Rows from block 5 of a small image classifier, named by matrix and row number. Rows with one number belong to one neuron. Each number is 500 + 40 x the weight over its row's rms, rounded and kept within 0 to 999. All counts start at 0. Numbers have three digits each.
Before each neuron's rows are labels from the 100 images, of 14848, where the neuron reaches its highest value: "responds to" is what is common among them. Only what is clearly more common there than usual is listed. The data: rendered rooms with furniture. In brackets: how many of the 100, against the usual share in percent.
# fc1: MLP up (model.blocks.5.mlp.fc1.weight, 768x384), inputs 256-383
# fc2: MLP down (model.blocks.5.mlp.fc2.weight, 384x768, transposed), outputs 256-383

responds to: door (77 vs 40.3); count: zero (49 vs 19.8)
fc1.380:555474543558464474449490527411397493488520555517465540522551536514497496453530538481468476559479483460450503510526504489518501493513525500493489512546432507501515553484508472522487516431458455541531422443576530508462510473525490408491585457456486491429478510526464478502476503529503505410491491533444522449452446451475481455448474514552588523458490548406505472437525477581483507492514
fc2.380:492525493399495450475446440508484503562530525442489462508503557555437496526453469484422473501533544515439509429490480504454490531516516521507536487476486526524535463519459486500534469547542537523503489521546492572574530411482527530532512596497440508515500536470541553520460483524468524552562534434502475513514521600507491551536546514484518445502472516496438527451540545439491460544472

responds to: door (87 vs 40.3)
fc1.667:536569550484455500494569467501568560516482521469519514481485516472393446445500495482459515460561543548476467477526479460521568514486521443494431508544482439515602571522437520453514511447523506548478467483455468525467484489480463496477478542436486395533383546502467480510432519511531455515481517576538526527458473470544537439487546513409505499567419566464464506424554502523449566464529
fc2.667:530461511534555552490507540553521533466558522478557484503483474473566484509483510541519521593478458501526454453491553467472461487500466525437547510491445475523402450533539478421542510444519506537496504527535496442506446527487527460507523529501508480513435504504575557485452497515455467527396532561469541534604472507400509467457503492472471530536468483491449510506487511588532453514511

responds to: black walls (29 vs 8.6)
fc1.695:506514499504549550537538552527539459527517443491453528510504535425490535505498460477505477516492533536506554590445496527519540440481489511435466450411523518523568485553461453451446524533503461475480549483520445479476528439446464529459520524563472558457562510505540440494465489501471545518519473522456538469562471459554498455462489556545528446467475500508460472485570504553550508449521
fc2.695:538549543460481544439543452481512517514506517410529507494476482565460405469484522526499571456499502501518534429517551456498468546574430441539507571570545471448476507509509456522470428522552504510516507529539544464509497560528597457479443522502469536496426484432480487507506551468493521489468451533518518501504468510524608489531504560528523459550488482555551531476452590546487531520477

responds to: door (100 vs 40.3); count: zero (54 vs 19.8)
fc1.393:517420492503507513533533501520535528479452429450465487545516468504549453580524472481432414498489437473522430521480443499468485565484459518473467591547494473470531496495572588498479458504509476537605493509416462465508481469469465445507520445516367452409496540539450498452510492497503491485486484547565492428526469482491470545465464497580535509493456510433584519475518532526427528557573
fc2.393:523555530569451435545464498505508505480520555470457548477471558428491503444553486506511482541449544459421512513530483514522555453550558481511519503486457501527479533463443490521556463523454578449445406493498507512474482510486463529527504527484549547538497559491532553495503544496539497501532493446446487447456529551505492494535478469537471558483464481533467461513473521496547434464530

responds to: count: zero (51 vs 19.8)
fc1.348:463503477503511501512532474560450528518457473541535476477496547452524515521455486450535549447558486512422454521535471406569468463609519477497569449534547521540450548509454553530495540531482498478559486515505530467510586517488482500499565470481507472521508462526527504518486479630433514504534452494510446495503409494485496530482470417464442480491536511453477500493474546528463563415541
fc2.348:470456464421477550544547524547516500404559474587483508561470519475441460475486518512603409497443442455538533562458488482511530547508499460514472547512536475480557451527507502510505497493473499473517516456452486551456587507532460489522357522539543508503539436456473535520467492473446537492484490476465544511434543499504535557540505519513529478543437473597482511478550490518426500498478

responds to: black walls (35 vs 8.6)
fc1.494:479439539551462550467588518473464485512496429524477507478480528508485493475570519504482569471494496497525526526470513432547512473514514554480527462493551513478520472517485494517484481567520500510463583524401501546480421503514559489505533498540478484541537523479434482510452536539514458519482461468509450565468500549507524531439511544498516545615442448463515501510488492488448450536603
fc2.494:532521523539514531520447482487432488453531529499504481491460452423548497506534488459523560506551558475523573515514454493440523440493436557543536451529505441506540567539490599534574463498444532536527530467525454447503513488505495510469511495510514502468561524507480447589530450472461539518510539517509542436498469549520438553546520485416496550441576484486458537521516502627537494460474

responds to: wallpaper (67 vs 34.9)
fc1.728:442447560466530454501484533484498495513473479502524451445470429483458531513553487449471522508500480453478528523475517489530497456467470505436399451491502474506486459460541553538578541575531492432414558532505538531464479541468538602525529479543464486499503496510469536521510423508477558505478516539505515467483502544486552500526504493458520410464412547494465396479613528465511478466522
fc2.728:626541540468485447520587519491583483492509565493504440465533500515448497580450486440532479533480497485500509460579408425468495537537543462540508516471526501589529567534486471468504436509512586472585472404484547487520517521535446477480498486423519517470455467457544508498476473483511554451481508545580495453536550501473513476506549503534496524469487451474468485444432466568507508464511

responds to: count: zero (71 vs 19.8)
fc1.269:406560441408575438486533480549611519463466495480465464555537508443486515505448503431531413486500478510513456464459480463429512469517436455612507472485497501456544531560506468523541509488525567471484585489528511463475526473505521492509511597497531535525473452540444553455525478465498534560511535499515489509494536495630443489482471512459542525484482548447425426487513512502454492527507
fc2.269:566520534509446533521432450499579532493536524491505563455492518492494537492517509519537474538514472481475477490479571482531564449483488433481452559562558497533493472522525445491538467481545498419564519501521483455504524537523513423434475525549468438518474543507585488535469470465492442579496472536524497490507494487487531433465497560499563499480465492487490570548433520446511421547521

responds to: trophy (38 vs 15.2)
fc1.137:433444531456497437492417443544497558448467474490519509460431457456521452512506540578486548493476527543587571518470554559496499454423489540537515548549484540477540504454456527542502534525498508498459514476569437442437601537468433511532558513520580443491545498506463517546545492489502593473534501521535505532455496463482491532512511497506489517534423537484505484543502491552494455513546
fc2.137:545496502498455470538521543508481484492522461480503438513534531519545495476489431480510478532481553455545499494529493501534558571559496553519482495472572482503500483475452435519519475547530462541546500497500515568500393491530504489433469490463560511489526536489606490489545463471545471504503508446532551427521578562563536527483518508391410475522533502500424503450444472551466507425510

responds to: count: two (45 vs 20.8)
fc1.320:515463480442541471542462509480485427532586475420491523527537493496498473515470492523514461435583448476480453505457439482457488439525520528510458557514468449415501484477456516420485473455529536559499552435493543450512588472486509478428502457463508506453482527507561509498457466467434490522501553461556525585455494500435499504543428526487524497548460466483456539562468519484545456539523
fc2.320:499494517509470481537530448430506520415428473519511518488510533479502517507550548479514536466482498531503575498562455507479508503488533518495487430494499507491543511528530429582509531517494442516493512579453479492479494498532525508531571486526523477553581449497406561514523525515514500460487485517491452524508482473531502540541564542546535575493524494566524564461528531542529483462480

responds to: table (43 vs 15.4); count: four (39 vs 18.4)
fc1.742:528543542451575566484450491528558494540499445520487520537534496483516562527526526506465536438525505518416507544486446555453489494515593521455465477461503459488484493561397516506499505484439552535574520474460497464503540526472506518529436515456546506524499440521534493514477514512562506468509440519526527456543595514446523464476541532532494530480471531444553510465475517481509443462515
fc2.742:526504447531524419417504482523544467526457530480460538508472564485469406465458491485507477481470493432449436540579559460581466555463498437455536448544524539446600523465501534481511460519529473522470464430501473487491479475518438494485556527572449518482562521508475500568540469475515471527467511459522525461488420521597505563459496553516437530471498489511475572535477446502448550479499

responds to: count: four (50 vs 18.4); table (35 vs 15.4); dog (34 vs 15)
fc1.374:501500577452509541498448560523478516445453482494458508454445494509451530547523561533476527508503495497517589479594549492482453543479498478516484521410492496462486558484477426590421531535515449503581513470513524459485524535489508505529518540494472495472418475538562555402529519482496514416500503448531443530514520547552494535528504515481525525430536499464592530568525466532507510481453
fc2.374:438543399487504486521435518536436492475509486573398469584477516488461506486554427517519479456470496493575471494532516542546491524452516482488428481486414554569492466546486523548483559519518511430481478580561462513499522586525460488507469525531549458477483505456501474513483500507495473502481440531438496556394437529460599580412490528512476459464444556542412487526518534407479487524515

responds to: barrel (73 vs 15.2); largest object: barrel (62 vs 9.5); robot (35 vs 15.3)
fc1.66:523539506494503521476497473504497460427443519570503406550471550575544428482521484518526573430500534576467523507542432470505516547495489495545478558490474499480427452489537449517461519579552508545466556466559545484501532475517559474538491425557543425555505431465436552499460569522522540525487515464442539537435499498521466387513494485586477479471482522457504464464543476470502531488522
fc2.66:535421565449510560444538482480489494465490505528572544541563532425485478560453520486536471501535537523519574488481521508530498543493473526515476493481511525498450430544499481482491476534527548454501503538532476474518492483452492559572397453542479528509515481535514514473517509508535480584547532490501468482517522480542505479500454494556513492468404541542527527506466465532410473614491

responds to: count: four (64 vs 18.4); table (36 vs 15.4); chair (35 vs 15.3)
fc1.153:458471508500486483489552476503514490537587479598485516481587527510468578480508474560559590540521475459481455512541524584528446426525463459498575508478557492547521486555495494561476481431506464537500534531421534475464464426495480543460446516496478515494527498486491464518421516487462453468440509465501501508479549432522544510542530469529582481475518524467524471515583534435512462445482
fc2.153:605492414461515550485575569535542444554519504497456543559468404515448520508517502484506561496503488496580600463452466533460555512480476534516469482492452482478456485449453464525538470510548464396488482511489478493523493553537504539491532527476489502492485487504490445511455551470431567470443509506479446559453535540491531494507539577567464504457528541575510552458485531526466518557478

responds to: count: four (58 vs 18.4); table (39 vs 15.4); umbrella (37 vs 15.4)
fc1.451:523478520471510546537486482475522511483440501466517537473502477581488547532607575418447485501460536563502465489483513471476418528522538495476542511544554561542529496488512477499463497499429517517565492459470487459479549452517494509486501525544545537437386478488534470487543522501486394494551472500547523452503485510531519524549491566622500612468490566502565455530497486409483494483514
fc2.451:540509451472518494471534459467431533545527502546416469513531612503385447541453458519489467513483510550502513540551483514507500448418524510505505422442493501497558517494518459593464501480544515529420497505493490532453457518452515493495605425568517505501523533510482490506464491481518463525470529521515465468416540546521453454445536496448480540529482526468484473505451540487448517509534

responds to: lamp (75 vs 15); largest object: lamp (45 vs 6.1)
fc1.113:493501509486484588482529495449468562581513531557476472403489453526425424453519466514523521517550500510503490479416533589516496500499487525510505466567495462491517578513501498538592543535515568549463525563455518524537510483545480566446507464507491485479550523559453570401505453491502497520539506511492539505493475456493480598509499467564502471475546513515536505508497515434463540549478
fc2.113:500464527494561490556426478497488474454422515518427479525480505459529457463531598523519482523565490492565426470495464486523389527559408466457528452468625508471525418496443496527528523533477527526450442428504518498488507534503471463570502458526518453503512474494572445469548467528554584489487534521463529535578487535445454426526548442562480521425510504482523459477526492509472493501501

responds to: count: two (45 vs 20.8)
fc1.160:435489549458450462426496498466494498526543542513441497485513498513450506479440516485569379492563506616446520533479520504523524591535533449427524509519476451510482482522484457504487522539503568485494536479518506547535529544487535625522425490487504502490468494481514468521484485520494480449529452552542485441529518421492476541497515441468472478473535443464482496518456477566502495482469
fc2.160:390465508583530529516555561478533524469449508549521442509515538488501567445446477502539516442600465460471493537538472503422506561501506472528467501500472502481485510561446455538478434512482488567541510524446409507444507538521569531528571482453495540449431458470489500495458547457501492496612496514473483521469405566512510460479564537417535492486453491446479488499478472502543507491580

responds to: table (37 vs 15.4)
fc1.98:526496475586458521521429423426519478456465458568524502446620489500561530503500525580552540497545480483643496507490526543442488477445467479501460469496521466483501524487461470534501548500515440488563574474537473547578440487486477544515503492551436467462521481523490471571493517491491442444462519503430434498495535474512506551447522429477495544553509481469514514523484538473505511474526
fc2.98:541546531474592535476518581490520411497515478493484538478424486550505423481524498456482499487529568529471483585489486501500513524468477548488547512501446570524509487520550542441512464490445472481439504555484564481479498509479487499507461524502495460476543598462459524513543560524532564470527476507484457454489454491500526484486461499482428552490511475505454598517536415515501517503495

responds to: door (90 vs 40.3); count: zero (50 vs 19.8)
fc1.285:480475483462492509487523484542430476474555544517471451525506491528485520538527495473454414536498475542475569481491509456457445496530446523414534543553495512499434438514447468418531473446522520507470474444440492534480513516509404572408529522489408487540542495504539504491463437540451474523576444462462536495440453447531470508549493501571443534496507554465509548514509514482505454549506
fc2.285:541505496574503501525536543496503502509498444432442506532462511456494482527544515520514492484495500478465482477597501521585561458440494427550485490431449522477558516512562452568429436519492474524496493460559499453557541548458524493575497475530521529458521446504513535506558513484543524521440556499449531492480485524473490442483480444489487533462483406483496516413434535496476452419548

responds to: wallpaper (70 vs 34.9); blue walls (30 vs 8.4)
fc1.133:496486508507556539509498568488508485493458474544506515467500601420480506538507510487517478526500471512502507503425449463536504463523491491515498513554531496468550480479507505527462441578406430434505569489543580510470483549503424532501504547522583477496512533541433527566459469520536440464559461541534490481556514557403604486480431512500471487498523473515499471481453484453483455580496
fc2.133:465548512548482496468523516416434485492496508490530547503475464535503555427496540482486449508449460499469545569552513528436465550503436542498551531481496510475501514514487510499500462514524581531568455505451504427552584485503491478438460505507466507452492481520475504485574509479443559603463549495487544452432471428493532462466571454523537510478472477496533458495533581487529459464548

responds to: barrel (66 vs 15.2); largest object: barrel (53 vs 9.5)
fc1.566:589457581477480400484541505461475536502491440439519406580484522554544477509486463440472460446512498540534482463448502454473501511533483564486469537514477506505543472473575523550478557420549519519477410439526583454524500549496433499484500496458480528494542538532549481570490451498495508457496463464560435443460488529522449451494517532451582502515502483466506499527489474548584526426511
fc2.566:541460485515505583508463528490500476518528535426517519559507423522498515501591454515510463490509452516554510467514502471509564443485482456482494509445526533465467498547567501436473568510460493496465457479455499472547465507481515444499378517512534582507499526451505520477436484397466523563538556517447628503588430440497474530455453487554523488480489531438562494560531444431520485532537

responds to: table (47 vs 15.4)
fc1.315:490448459467472405499495547507572538542453512466473481581564427480516467374472569569487520536415517499516503497534497504532498486508503520519491475398494524403505474446538503529518520459490437486515551567459496584538477537520440503426493474525535457498495465516566609447528513560433468467490469511494467499502489477513438511551590471497480493456519546461481558539498458508465499565456
fc2.315:547521486525457544512525582553479535501483585530586509522505537524439478554521487522457468542509500579411545421483382463479463500461581495480491488481441430467552418562530544518439500535532450500418525526556515502549538495527505544500483517508514567468440425568525493562514546440593457564457504491392501555549516573527530473490502495566462482510473497439480440497479556522427536513436

responds to: count: zero (57 vs 19.8)
fc1.722:507467504457528514579515468477507441488569458439457548497490455473510358477524446513513467452453510577488521480550557563492446462531482465462565413448523554489512537525461498541513520536510503447555537592480518446542429505449484439472472446526517500567485486453465521535529545540513522551495462457444493546463494494509495573434503432559452383443505551482524457511436492509486497550422
fc2.722:515542500502488501533463477490513532478437541569476528494497470545501522499575505549495495498561449485500479575433459457539483480555485489501504545537519504481503500517504478422472509448602453523448520452429480492470499552519427501555480421458428531451476541512465415441494450495472477508502555452578492492514559454459488429470513585479471481508541505511484536524532501479468539452473

responds to: trophy (34 vs 15.2); largest object: trophy (27 vs 6.9)
fc1.724:508546473484486492452406479504546521447446566477489549527511472520517468497456456557487511567467518514534490487520491508506548497573446534536513492494498478456510478352463556503462548453497515506442444532444517462576450450516545480440523486445549487517552472466426482478488542521525559550523500539538576513519550535468470567480522468473425540541493514483501578499525466534450516502512
fc2.724:495415506568420580537521492468463518552462512533552459464497543502436531503571510458542503544535496556492426611489491539489473559501538617431532466551518503473489527477464470465541481509452482549563497493542562509484535572536487515483417529505475560521480432514492544540526499494542518548549518468521438460516505423444474491547522531462547497500454481453474391462501493463552477467477

responds to: table (35 vs 15.4); sofa (34 vs 15.2); arch (33 vs 15)
fc1.365:506482465498519580515546487548538556450522508553491554478537449482562448496527481479615506472434480460479481553546481438574495487507397491481454501488449487530497530506511432543559519476555546444534488560495479467523486418527525450461513482512492535484538465448529510486471491505469505472528415492479494589548508474532419496536482495503465548535531579491482520481524514516459556479505
fc2.365:489477478486572458426571572576464474405504467456438507484555470505507495460480488483438560520505479497463462472520457533444438456454516539556539490490543504509552435485552481487493405493503444501470413525475462469523527494622525456474548488419543506491438543585428512457552472536557439469519529502526463481467468559562521476512520489518544484470456488491477525604488558521559514528535

responds to: lamp (34 vs 15)
fc1.457:540501426492481525446453472422475531457457513519512491438511564483454509464466453463475559531494445514528462524498508488509504585426530516488505446540481488576516557464519398554480479536464440507523554520455505470561490522511530498494571576475516559534563605482480492421439507503420478511506499439478551488533507508552474464538524507469447486489564525403483557454517476485481495524477
fc2.457:547504515555466534473564443512531494517467479555522600493513447495449478474497545502483478491519529512501586542451461555436476436478462490597472507501437579460520462467506578503485521506503521514480496470506505486528574455507503534566544488505470461429490446458490448534540454473538560503516495627447497485461505498442555512424518479526562438478470514526463513552503527474508435517515

responds to: door (81 vs 40.3); blue walls (25 vs 8.4)
fc1.442:523518429484482540542561509504464572552493519513506545492469512549511477484466451489490499517480473516468468491461601512438475490439516509486485534516474461443487522510425469471454558468482529521428593479471485501539484524488515545497429522531506555474479466508501529509481518557464541551465563477530512531495441531515510516461486549469520477484507513494488474538478502500533520462536
fc2.442:476484500532536555476481539484458476511566488445545566577418460456555606507522498495460443488528425448536488520533518448495512510535507475462482471526544575547492510482559507461513597518488547508513548509499507485498479544503522493539456549400458426591431508435613519473541566502468453531495540506532543543567455508466520442528506499498547448485419468511439543450454493527445478468520

responds to: barrel (66 vs 15.2); largest object: barrel (57 vs 9.5); sofa (39 vs 15.2)
fc1.74:494500552415461480585504509528479537464531468467511417600540521461522519505573494516511460480491420477524492461454544546470471512529514502577493522476471539521492442507582551528489486468516503491541445529456515496523532520518475494591539517556528474554488510448435509539485540525557494484593510491473505464480491474485589490471538486440505453439505512572538503465503496574505476488528
fc2.74:550477501521557468459463520559535507485545495563474478462549455490490417532528531493532528542536495462521511556509498530487552471524465424411535447560486496513542542528556576484481517509508399512485470465551510486513516502497483526545466505451464526466564434501508538509519483450584481506505567556521508488476497498492481519513483431560540565523475520440521471514510465501541513466535

responds to: count: zero (75 vs 19.8); wallpaper (70 vs 34.9)
fc1.15:575471481490476533419507582521500469534525522450489444475560548471502498519531602494523438443454509491415502474589532621532490466486546557535520470427461485526620409564520464477518460527430497469455497497532532507484564544509527555438523477424531527478507499463543503563436470505492518506508485523541506553527505448521480509505458494537510466470539529532492505523499481504491481479502
fc2.15:527521508499515495530514504473525424563528468482537464526516505500527452581547498467461466544543524522486437522550484404549495480604474364494475545455496511501449545448458514438505524511481460529579517554471538483534490561469491445546474578526470497480543562551543490558522464453511535486549497482472490512429562509547444432502622495455522497500554472470491498482477491466479506543482

responds to: table (34 vs 15.4)
fc1.676:464482446527521507481465505523489509510419484485573501453494549537451481500520513552522513516449508455508531588455504528487580518553469561529552439493551599575468536494506492541506476487534515455453472490576508551465572509460514524535558594509497548501479525464541503519534576482500477516421492469521479465533486471478560561414462526560536456458529555486565566478496452512478473513482
fc2.676:460473521507444527476450486438570514502484499505433528512491496498506502528522582494537457460522514508424506505497551433476433441463498437483469524534492557503459461493501492505444467536520490498537526533530508514510485487532483544525489481587571523484505478478465525461464446518419508496494473469517456592498467506527522461507590514406541562515514512501486516487615495552586532456540

responds to: door (81 vs 40.3); count: zero (44 vs 19.8)
fc1.141:522469556489520447488416538549494505537533485567536509451536512476522497501466587511519473548492508519536441456461485489552462507530499500481580566581498457536506520515498529469497555467458540450490470541520513498537499496525496554491452466503490439529517471484480500548497451468477507472486492501480536416530552572508460506479521435550489470434523502502569425438530535474463521546447
fc2.141:555536560494508542552493451516504452580527471458507495485470494478510512557566489540479488447454525496523556448493568463554486522486437488497560532436506503484587394512501477495472496566501516481490540489488492614479556561534465586436490509487499533499524498490510552482461511502501529506516522495473486475590430534444437536502506480535440534498556488487516523438535476570431493543588

responds to: count: zero (52 vs 19.8)
fc1.692:444525507536537366432450547481538554500484521473484513486497421519436509513569486476519478511435459533551496503566475534492502471466451540540490478495543411518506427501461393574508427521505535469469530522464521509511482502496463516488494487507514475472425566492478562466494537556493556516513595524521498510439491510451532472477467474551472498575495512472486540568533514499495515525525
fc2.692:515481448438445489547485558581499455511467494513521567494499502545501534496523553543512484481543554454514508533447501465511573528580439487466474445528533486437462469489556510497530455448535451459526550470460471485413579481509444505480541552489435527541474507536481483597497448539451525507500474487560555541504534500407508548527528484467500529486417552582569509463502473572487487514491

responds to: lamp (34 vs 15)
fc1.433:467570523444468527465506508500539469488530465506467507456464521504543441561525510438529513533479492508463511489485606492500542505498532531465554498434493510539516529494439469504462482501496546458447543480412546452503437527461536549467525535451548507502414562535519469516524445451393446467512471476541477449551439517454484509421528484515489506485467522481426438399526514533551487493455
fc2.433:463436532504556471488476567516558470511492500557469523536562498549481546495470445516508467523516535428546494546495437553449527528457450476547468551624515478444469469593528505412558467497487468515551440413487432490522557475547507509489489503518515442510525397422518444485475515476568568515525499482454489478543412497527508538495530474474553578481465476510590475543442464507527528473502

responds to: lamp (35 vs 15)
fc1.335:504501454465561460539522544386487465558469539514495553480416488495520494473505522506506507574556552543545365517515539490523492479529473457519512474537500534585519529573522491537574402513516481491594505532506493464468530469510510479523486494546465484499526448458521514502615476479521526434526488510447516483494553501521496544541485555523463531539499514449583474464534515543577530515544
fc2.335:538441488473551532493511447547523527409487429538492427473528536460451503527508484521478530416375450487535492537416510536471570540546429527517479492497496414448459421407496515512452501416431525537425500486543504505504511579495472515457583507477562544462497560505545556504529583480570528556431548615414475493529416487486522508463516538532557506539461506529585523509534470500453473490537

responds to: black walls (32 vs 8.6)
fc1.453:439489519501483501526499479554526464560443490550543460602494590514472536517491489516498458469503425512504505567498496508520523490546498451485442544450502482548468524409494542545532500517489488503555492522444531516504580468493468485522492523503506495496462483504473512585439413464495486439515526508519485442557518496596512480526571505531479483487575514504510541567460555502425517513467
fc2.453:512574458483495515482501469521517553517496471598490478460540513482567458518556457514502460535520497531498513497471493544445518572493516526498492511577495455442452534474489461488501466488504488511524488588508529495498498499474480474535548435534553446472517478457417457411437476541510488489535509498424477556521572505475443525412405461557505473440487549560520594522471495488465593511457

responds to: count: four (56 vs 18.4); sofa (55 vs 15.2); largest object: sofa (48 vs 8.8)
fc1.220:467514473485556482472511502467520540513474479521560533498476544499499546503503508483488500523476449539567491538482500515471493524467508542478535481487515511494533553524485488441547528533430491471548566512458483553514474485465430571462521532520566517545576484503440395517506485585460422445503519478497484445528496485414517473512529489492512475583516549505480524487486548492565488546551
fc2.220:558494506568467470544442489549558554480498569567493496478538441505546500488426482483538519445539462455529495591575478456446516522558492496577462430541541512507446499480510502592553478531512432578526495485502460443559469516547531498588444530503513538503517513470486447494415485434551538545534484489448516484515448479546495424445465485477518478474556512517476425544482455449482506505403

responds to: door (86 vs 40.3); count: zero (53 vs 19.8)
fc1.600:518476499486573485486450521473502573560504501508474436530618541490491429459408464520485594480500538528538469446447527492575521484476416519491532551464499548550470496584565537429531421530535470529539553524451491447519483502515509511482515516511460485474558474480496482517457469471552543474439537478461476448501498463466425473597540534522513474502531484514539505453519508499496427501489
fc2.600:461507594591524414509498505445460453459478496488486502572557547503504474480459536517472461442436545443511513494441516465473502491468524531529560470442527504484489520433512445575543444527417506476540493467458530507491429550455551485472505481418477508532490543568504492466423500468460467535514492462551471505488590523523507528419504538433480536489474535495487529441476479483431545468440

responds to: count: two (53 vs 20.8)
fc1.321:543470546538476507524490496552468419474506446485488492517548492451517502506565476512448545532512456478464394524448507477512515522486517531486419476520503443537484484548520472550509541487446497528585492542428445529508511565541463501476445493469459472497470499497512471525473479466480498485540469510512468491508517596545486477427534447515491482493500480569491507511577423458459523519548
fc2.321:459464556554473470538491506496543533519488485491479499520478522550585467510509526497526477538461456517525548530482493430501381516449544518519474471546508454474520477538476507548418495536497505505510545559551559505458543535469590500496552510449516547514501488513540473489529452559522546541510444530419447416510594451519494543461538535467485511485532520475522492496422529529539511545506

responds to: count: four (52 vs 18.4); count: three (43 vs 20.9); umbrella (38 vs 15.4); lamp (35 vs 15)
fc1.89:556427526540523446351464528509500547449528531536498498474433428440543432472486476510486511463543491544533552442490432497550481505544552471520562466569471493529564512511542510540479430501509469502486468520439549535512513566542490473508514445465527482528544414491492456482489515509482504535492564515587471505489526439537508520509524513474554468469521532490455535464584523524467474470481
fc2.89:477477538540472470503486476484476525505454486522489454442500560496516506508447513503497450503481443505579566516453506469452523508510419470556432511483554460528414557497546521480455540519448481537570510499536554455533492471525506541545486519576447462530491523459475472486471506515516473520479419477456521453467572396530453500512510499582510459527564487496533495470470468494452460379501

responds to: barrel (64 vs 15.2); largest object: barrel (55 vs 9.5)
fc1.159:527534447489479480482522529560506498445472462549480497507494462500484439549561533473567474570501556625520517467531455457543432482564460515569460534427480445550491467460487486501414506444572532466503497527526507564493616488477495540497505449495434495563493497416483482552375534540494477515513559570466479458451556498474387487472519530544453468498520511435464523512527489450521486483497
fc2.159:533411497522405556464559504571481522569407444492536538512501531477527448529504508516498557520471510504537433496506502452520484522422492506523529518503484493534479487538543432475469511531532474466520526479561469491513508599556529432478521508491468593439492456434504513517489511440478473542534501495521513543510509478477487487445507534573434486466483489515491506584471458554458591504481

responds to: table (47 vs 15.4); count: four (43 vs 18.4); ladder (37 vs 15.3); largest object: table (26 vs 5.7)
fc1.654:445615476412480501516538547519479441481371555442536454419543512509521517494480479474502494478544421518568457550483508520522474472439457474536507498482482462550452505535482463537505508501461482480466580515483556568484476466517470493505523509547539544541518502450455565457537471500523511492540451435439493467465484520463553511467422506523521542477481443495478461518474429529506440477506
fc2.654:479507543539563476511484493474494428485496458514532493511505508486473526506399484544473465530467502549509522510502527539416447569539504516460497460491490509482521560476501561446413501556525491558501541489502447512547538508484493525443519528459453477465524438529565425492520555500507588515484533531489521523586548543548453517439561522477478518550475541509429532507567576555486496521452

responds to: wallpaper (83 vs 34.9); count: zero (50 vs 19.8)
fc1.510:476557453534543461455498483534536500544488424514442497534510575440495441492507445447585464468468434519503450477496497489499490515508519527549512424540494513532540472432468549479582485502512503462478538550435548462488566515398506510549522550467560422467599574547511458421539425518519528490488495524516523455478454461568504588453480505529518507521499510510499492506500512532538461507476
fc2.510:486500506459536472515539511510452467493590518500520502478546510566507514498479510530497470533450538526483479513516584532529518577457503503479541485510564465477500513500516460419488421554572414518517441483498456515543444516588488461468565556457512488464485487461491508556426492447507470491475486543439549525558528489483558424480522556554570496496560470552524486521438508466477476446526

responds to: wallpaper (69 vs 34.9); count: zero (52 vs 19.8)
fc1.103:518467442537470476580519545474527479495446535576485470525535521487421518540563557454513514484502495462541589567522484494531454471426524473527506509514428501484494422538535503477527526539549471539495514506441532437572486606420543552515512553521476476580494562532565540451517519552490519476515458473503479464484495503572522562505524507508483536490474548631475505458519438513512525514539
fc2.103:540537525575519526493456499532525471511566490503520476563506583467476531524435521479508520600549501584475445532492463515493473511543508564497547478535565480548512510469473550521518511480484538485531445480497578565488522408507531497567441459395520556471454476530486481603482487481458509470508524436450537472549495486543490521473487570475557511429512527519572558530456599455507482555481

responds to: barrel (34 vs 15.2)
fc1.730:519619591500538528525550528474495484496473478562526549438561536518562535472494556500551496474442543509508479571533485437577455495525511490541552526532460499500472562563520477491529572456505511507530438575556465431464562484551461512528488593507500544479475487498505459554550519474548504542474452513532487505567471480486488491421532408539435533417513545472430530568445460482536554424518
fc2.730:556486503544433538501564513462478479505589509517523453493507499478452520479504525516500450483479491495434519537557538518478473440473508475469418543436474504498548506510496458522520555554443475540483564395470508439565423559508524556542516509537474541464511564532506470490502498541467545534528475524466479437433511514478540551530544423442532553488474545454560541518442519505550476541521

responds to: count: four (49 vs 18.4)
fc1.488:496528567519432512467577481498481420522547533465504490479544593491524468549450482521530542455490525526484461464506497514524490495477531439531468504421494447440495515490515473496507458492509452543539526470525473489547489535539402531515444494515521487471484489522508499547463502556456455500531500495464469541489577561492459520542476474504565561517470505497488502556549439526496543464467
fc2.488:494491457483459544518557501519539512454480508557548477495520495508516488519480519479497482494441597507489474497481436511496412490494540551493450581457529495526530499513530601531465486478557477488571494465468511476482427425448527472507493566465500554432487534475442564445520400447447485517465506515538471473402494484517567529544539489484501467487542551525532517530520469493453538511542

responds to: lamp (37 vs 15)
fc1.272:493529510512473448477491489505419451535484500534506386496474483547483510505449424460474567552463554463521530513502513531492527518493477533425508451548508523535489504434563444501468547516447499493433500471455519505480420531487483496481568447442487549557513453472430505440466511506489532525561517512495463518516440471523523486535457514489456494487593493575517548485516454420468589483525
fc2.272:560448510547537522502487476497508537534478474435494556528529515477449468472456472515442484436489519535470452512493528513507482518506538501508581492508476531474478459585532576512498531480556482543487504533498409414468519511432476452522417577546534508496482507375527456490553517487435503499529472554521490524458498477465510392454536460494512493496475485446506457463535533504416477480408